python train.py --n_mels=64 --moe="expert_choice" --muon_scale="original" --weight_decay=0.0
Rows from block 5 of a small sound classifier, named by matrix and row number. Rows with one number within an expert belong to one neuron, the router's apart. Each number is 128 + 24 x the weight over its row's rms, rounded and kept within 0 to 255. All counts start at 0. Numbers have three digits each.
Before each expert's rows are labels from the 100 clips, of 14976, where the router gives the expert most weight on average: "responds to" is what is common among them. Only what is clearly more common there than usual is listed. The data: babble in 24 made-up languages, each with its own sounds, syllables and stress or tones, from a formant synthesiser. In brackets: how many of the 100.
# router: router (model.blocks.5.mlp.router.weight, 4x256, trained with AdamW), inputs 0-85
# up: expert up (model.blocks.5.mlp.up, 4x512x256), inputs 0-85
# down: expert down (model.blocks.5.mlp.down, 4x256x512, transposed), outputs 0-85

# expert 0
responds to: voice: deep voice (96); white noise (48); pink noise (47)
router.0:088106143051136137122116078152131133114107144120122102105157120093123139120128155102151111132139110111121107139158129172172125154141108130131099120152137137153093156127113121109112121154120155116140112123163098137144152130154130162109103134136161151166131139
up.0:088105121107141144130140137129100140129148152126116142092135161143101135152116116107152127081131139120112116115067111132141128114140116125138118101148156130137161086123142109139108141130159135125105172114133113093111146150110175147137147112150123125111094098
down.0:143107159127115136120102140137135110108158117130129119105117118108087110145121080130118113145097137129102153138093147113107159130130128108126138101148190154123104164090135131125092092114133172137138151102119168183114121149151137159105149094101140170134139169
up.1:114118085134167118088152138145090133144131093098116139118128147138107125112133141123131145151144120099132089137133159169141104141110127145141117096137136085090129139115119085107144111120156118102149182137111121141138140137123162157085118130088129090094163110
down.1:155087162102117137122120106143125101126095112183157129131136130156127113114065087132119107137111093126157154146128127132130153119161120125132131140144128149159139117116131167134134165104127170137154099144109113167116118133129133149119183146106100141120092118
up.2:111142142123128098093166129139096151128118112109122158075128094153087140137152082123113106153129128103146104119143106127106139114095175173122136088119114088110173125164073145178141154147129093138128181101107161123128162125117119124144155121118137158140158130
down.2:165191063137139160140147101109116105142144126115139154116129113115102171152087162119132111155116214163112144140104147104106113173123160175121111123081126059135125113114115149109127120170138108130189132125111108150097151117117141114124077151119126132143152099
up.3:133182142162119130111149136129172134110169148131138098158120121141161057130153134084150140137136144129124108115094108170151131071096112073112111123093131135143177155151129127078072129124082126104109167109111144167093132129110106117193115130122111112103110130
down.3:118102107173133120093133132118106168128136120096137107136130125090104139124138114125148136128144138121113129196148146127128138098148143129138163147101123173151142106094156117195170119141144080140091114097112138111171135114146141169155175145124164137161134134
up.4:139156133126119159113162107132071146133143097141159081111149146135122165122135114107100163115112119085146164126098168082145126090147103142104152136101133072127106115148135105123140130104097110182126143132102117123156156152139139083108118134170136162118094110
down.4:134108078134118113136124128120077124128116113165124089118164112111103158149171114131155141126127148111115106150139141138100098112206138144102140155130132102125154145114094100136135129097114090150148086164096144132112133142126147153127113142119117086105125135
up.5:157114142067116127103164128134118141095189153195142142175114092118109141137119084137151151114122131116107138102089169091146144127151087154107128160130136126119105131133138116151088128135128154126155149099104089138141162121114138162121111164151125122134154099
down.5:109083160187131142116138133107129182114140135127109118103106138103131138095127128115108123118131123130108128149141101207132068095122147153156131167149138151144124111172117096098142164115085106127136089099155158129117124135105127111146104166089118134120087141
up.6:165149121131106141076154171133071109140119159103116107140139159129127133127119136102121104160116168137128122151096122092090114141143165133109130150121143133157172147171144103118153138161097123125106134129097124065098086159118129131161160046109113147128164153
down.6:164138138108144130121144150157174160132144115096088142170128135131074130101102108096106088135127146125142157131113168113172162107083087141130147119157090153162131116127124149154124151117115124137127130128114136110120154131138124145167119108109180142146126117
up.7:115101109114163096162083130162131123131112133172110089183135163106147107117152131132132134113167151131147160131141129132152129125135141158097158195122127146133137102172117134162104155134120092065158102098167119130119135116130168146147139125112116151159138151
down.7:129111188112122171156145102128114142129132130103113176127128089139062128163128141142099147134119144159112146133136127146112129129045158113124153110125160122170101079108143103116128137108094102157056137129135139123126149128157091117127122113097110117110142142

# expert 2
responds to: voice: high voice (86); reverberation (60)
router.2:158103088152167090131119132100098118148140135161128122141136139127116144131126131183158117131134122154165149147095151127140075106124127105100119118155098108112133144090098103105155160125127170133150139145140137112148134105124180100132113108147086123114140098
up.0:104147122083135168122129131137179133108131131070136133115166132159139150116114124113156127133104120160107137142170100108129124141118107117131103157138140088109116136135105137137120166143108133125079109096139134157165106153154064163126207105098097139148140080
down.0:124107167136156161161124138182139109159109131145115087119119075154129118116122127136155129094128152098139141115133118097104133140133152188118125142133103112126068111123141105141149087088123133107142132089140110127130126126118099143122102118113114119147102153
up.1:158138128182176110140136134132172137139094122118144146135147079101126116130106125112161135132134163088098180138119144121165137145092139113157132142167169136125096111148112097103138189143153109113155154151186192128135121082118111170122136107144096144129136144
down.1:110119144160126104087102170131118189160150125106170114167142135113139160100136135118117120105113166134123083147107152063132102135102143110138118148100134134134124139165127117144112154100131172134120160120114168167132174162135138121130113113111139115104161127
up.2:158120122192139096123145143138142135136122140129133110153144061139087107143125131076112120140134145155116111130118108099159086102100140145129159129131168112079105125125125142140145088115107130147157144121160141102155104158114137107131086167100118147117055122
down.2:094135134113145124148118112110130122130062102116124120143119130137141140130127110145123146103114115097160141082177109097161134141106094114146178165149110124112133116159194091116158158143135113110131110083079123123126104137125102126089127123128133111163129142
up.3:117195126140105129124137159101107103084175125130141120124123112152112109155146141109105112123108136096074103156103119131156118113117130130126109145131141102115112165146136079144118137111121105133089148142164134150128129141101133128157120157133145106165149143
down.3:108132148083087125156133147155109116118165116138129125091103112109123150137153092126166139120105118104133127161147158112145110123143077142128171135129149144109130125106159136147139115119126144115088058093152125134149116149118110102133128116129143125152091110
up.4:133100150129137083154132153119112130157144136114139134103117116089108156135142101111132153143120176147103152153143114163152124112172112126109143143116087112121127126146098109112144129119138150108141074150126166176120119135148186119141085121163058178128085133
down.4:144100117147155108159146114185093128099128147101106129130139154151097128132117088139093093110126137121124091117118142139166153137131126125130110136140155126109132105121120128136118115111122214145132151150139124156167123155181135122111144118115080110086103098
up.5:139129120104134097104115121147157134112115135143094127178121101137107136124102113188135128160100150152073107061120117098124131145116135110122114154129150098148149087142156140134161118083108108147099110159124120179135136089126115110157128130090131115104130145
down.5:185102134138147146088174133124127112096100140101173148108122106115159134057108129115122101157138107130117108127143193128148098146123108164132171124146120122123096100139148141136122120136183111100122111114112136108136116151081113144153187099163095148129104107
up.6:094119139101127107113100115151120088147142098144102129112100159095104148094147145129102110136099109166153116120136161152119124089134136142126071177056116128118132141156113147139128159160162154127138168126100132107138128187131113108161113131134087127136142121
down.6:158131125156122123159143129109134141105107146179125119128163151160139105098136190140087137098129127143130142104134080132126161098122107106105167120164152097198117134097133120120111121108141133123093137156148125142105116130129115125125119142112123132137140086
up.7:126120106130074121135103114196100141102133125196137159103172161084088085185109152144132148128121093160152115151153156134140147136109162114128113136146152110122092127109147114104124148113170141131148163100146096156138134131122153133135109117113179136112100158
down.7:161113155148125105111113121149109085157137101118128109135120154104145132116182096113119091133128104154145112152121136160140124170111114136107142105134134131115173121048136194164118111117098115115112108109130121137089162144150134117168138143130135136135111110

# expert 3
responds to: voice: child-like voice (84); reverberation (71)
router.3:130149123152117166126142160136113149139139149134163119135156095123110080143129126110112170125112105185120105129206101110135125178117115135133141146088120047137136127138140159153166096127146112109106150136105120128098105156098117154148148115106107140131106146
up.0:138144158099164122142106097158184097122135094129167142116106119130091140140105097091116102106122106113139118114121122084107109126121144154156113126118169130106117101130159134119159125127131128165106118132159114087136124143143135110114156147088102164100113115
down.0:117127129141151146115152106142104157143112158136146097136101153127157129103129107123164154135165120101099151136111142148110111132147138139117146112119132138145097165101135150132104132142118102106133180114132171140122135166133121143143122120099119118148111136
up.1:102124111167132083146118158161093114148141132109126162130126100153148161113112124127119167123105130173137119155131141138124114134152104142155084121169132100085154124154169138152161111130114138114114140132131150107156134111139089116098130130140139136108122164
down.1:168141109104145157110122145095154151139137114101125102098146134097114156145161151111151136084156149113134142110168129125112125114135120185109160133171111129080093109097137154134092114131089114141074119128135096131136133126119123081169126119118088126132180119
up.2:159138129078142104116138114125176108102112139100161124183138111145110119091136126113146145084178097105138124106141148091170162155112119085132136169100146085113119136121155104119149154109104133080102097125138126105156143150120112152144145097109106103121145103
down.2:134121167184158130134122134099140148147116114107121141094103160095106124127183143117117189134112126168161147108120129110071130145125151101094135128090166153117110120073102103125121110143111090145154133169113127141090137090115146137131115142103095149113051170
up.3:105148121092106130110113164158103148095128099135150190092108102086124120173103155129154104132126141114147147158134135150117115117151128119106193162143079119134142117149120113135123143123111132127138141116155075156139124143117122133161112117119153138141179124
down.3:129088119161120145127167118143146087119156154123115120119135159119153128056149142073150105147148092115134138143107128120170135134134131139123112125077104109131154127172144140162124130138099106062146156131075148120122141152138129129103092186152120162121087123
up.4:111122163122145118126107110116141113143150104127143088119131091144113122128098091108122122121137109111107082149158141107127143139108142119123158127176151122127145120149112156121130150125132133153179122125138136117117142128092160156138132118146170124150156121
down.4:135119165141118138157091096134134155122131138122158144144121152121140123122127136113128089137116114144092102133111185161123095124164086141156149109090122121143132154145154150145100163090115156147112161153131132149066112123138115123141115141114079144160111156
up.5:111116167129160100144103119121088132118129090129126094137114149136114153160162111103095121163085152157158141111141197102138180102111148129141119111146126089116176120115126113146103067058092109125138115136143134154127143128105091115094142078153132154099139134
down.5:133133163143153170128100113138116122094127147091127102117135153167147143173153107143139104098137149144103150132101139175154126174099151102101101091169086086133143171125121127140157148138172152097153145116105127138124107084171122133148141147102111085188141096
up.6:147157118123144136130094125098146161111111159129116132148164151147159101094134135137117141195159124171101093133107145120109116125141125111146143078132160099117120120122144153105137145104170134117111128147086127081119144115117160136130162113142138126112133106
down.6:071123119150118129128118143127139134128203112111107134149155169093081155127182085175121112125132135112117218132136072102119138144112161084115121134159094153127103129131096159174122128120142119121096136120145112117154105130121128117098133125104150106131114130
up.7:143133126151090118114124123131157135105147120100105108195108148122140124105141145122133154122156119109119221088189129097126160113130138155132113125147106111140146124082113124106104119144138130145167087143091156122134164128128113095124129132114153127165125139
down.7:085142157112142128173169149127087103116083167130166163118111155124088121126133122127124140149130117135123087132138190099139136139127127121129098117137124109128145166131123152123177120102129121115107148132128111144129107133167105135159112136123110125144123123

# expert 1
responds to: voice: low voice (100); prosody: stress on last syllables (46)
router.1:146151124120136070116152120143114082113129083092143142132113190128143106170128160124100136109108126126099152126174131099150155136108175130132174126148099140090105094139126129110145154126137114168126103132115167143082123121111133124133077119161084136084129096
up.0:100109091086150139164138133128140140103187132106128160112127179139132118163150153124105163108119122111122089108143107147131096117097095084160119127102147102181097161118104113108168159136151118092109141164108171107152132105133137073105142137120125132164129104
down.0:118160132192083131077092107133151126162115123083095116128127132104142166101098129116129086113115156123144106105083113134141149134154127146076103121118128105127124156110109123112112097121148135115148141123106050183120097141095142168136124114113118154103127149
up.1:141152154160125130121140144090072105146108110076129105106133155094105135156124114151147131114125119167104165098124074144121113137127115101125114131163094175111121143124082119137118159147122158162110130148140189142136127149116119103105116154133117118107145096
down.1:133136137072130079075138118098126163125140078142158148148129133126143124124146123139085083085138125150125119105139161123121155141112144087156144185137165136115124127156137088157122078150121083117107117149144128146108138112136173121126122125133152152122175177
up.2:130099129168088148159129127108115091106113123113094108115127135122102119131077062137151153127161117116134108161091111138146108119145122121092124134147114119169156083136179132153122155100184109120129122133121110096157107131155125100169114152205136118128141104
down.2:153134104125165122139155128131140135141131091147130144148169095088136125179112109131104100120137165114103122133154089114121110150159089116091166117133142140074147102152118112116153090114131124126128118107161137159112177183155130137149086128089114133138082112
up.3:101126134067118101104094132085137126126100113184101132131149176119105098143104109106152132157151109130139130146155161170133149130127139184098138144126097099109130138135080144131134136132117150141139107111159110112093120102151110099104166152156122120118105116
down.3:119122128153149146146110125179167151118108128140102116128097115104139121080130122131136165109140124127126097102071150129113094107163107130094116141160159141130117118149082114132114134150149141106078138138075126167155144120130150130158161157116144139156171124
up.4:156141130108170115104110141125124119117084149127145142117162111165088149115131128123097127154128111129100112140172116114135165121132130126131166182127178121151085111099088119136146153143152106107131091155124109135144144130116108166139112197148114132113109139
down.4:111154166138125133133119125128112149136143116085154177133117121122148134118105076129094169118143143083188109092113135109095105143137102122115110090109121170120178161125151143148158122123097138160077151109160114167134156117098116150135142086112139172171140102
up.5:121142129092108189116123125130114115131143075116107165163176127155097149117122149129133153116165098144124129148090112143127145103161102145152153106147138148132114157111147100125073162097143140079091105138125145149123111156132141121139162134165128151131105165
down.5:131139122140128127162138114121107094166099126100121094128091108136119170136121128120118124107139119106094126092125154125110144128075134103085132145132138114128129111157168152127096136154152143106179135126096124115130091127129129146132144168087182090147126110
up.6:144118114138092106136144085121160143119143104113105153154140109165169143154148126144122108126095166109117148098151125129129132131112142096092148053131112118121136110219123094148132076161136159148132150129142151132149109133166141146179146160089119133141182102
down.6:140061127172152135136139127111128144115105151148113083113125129123101112133108136086107201157126147141135140149148105124123191151135110114140135160132106099124122193116133111103154145137115092123158164142156121134156131101076135100167125138152094123122114140
up.7:141116076157127121183117140197149141116101149131121133097110121139136087121130148180121163152103134149184156126123073133125138156094111124111099126125077141159092100111148088151164148125174094134134131130147166157106113095111125105139123084140131102091116155
down.7:110125131115138152142101106134119106093102107086162124149138122116136155127122095127090121128126185130139130141113176123121114144130124089162131131112125120131157096137140146135078134128159191135107153159103093130144100129098134135109129121131092126133098105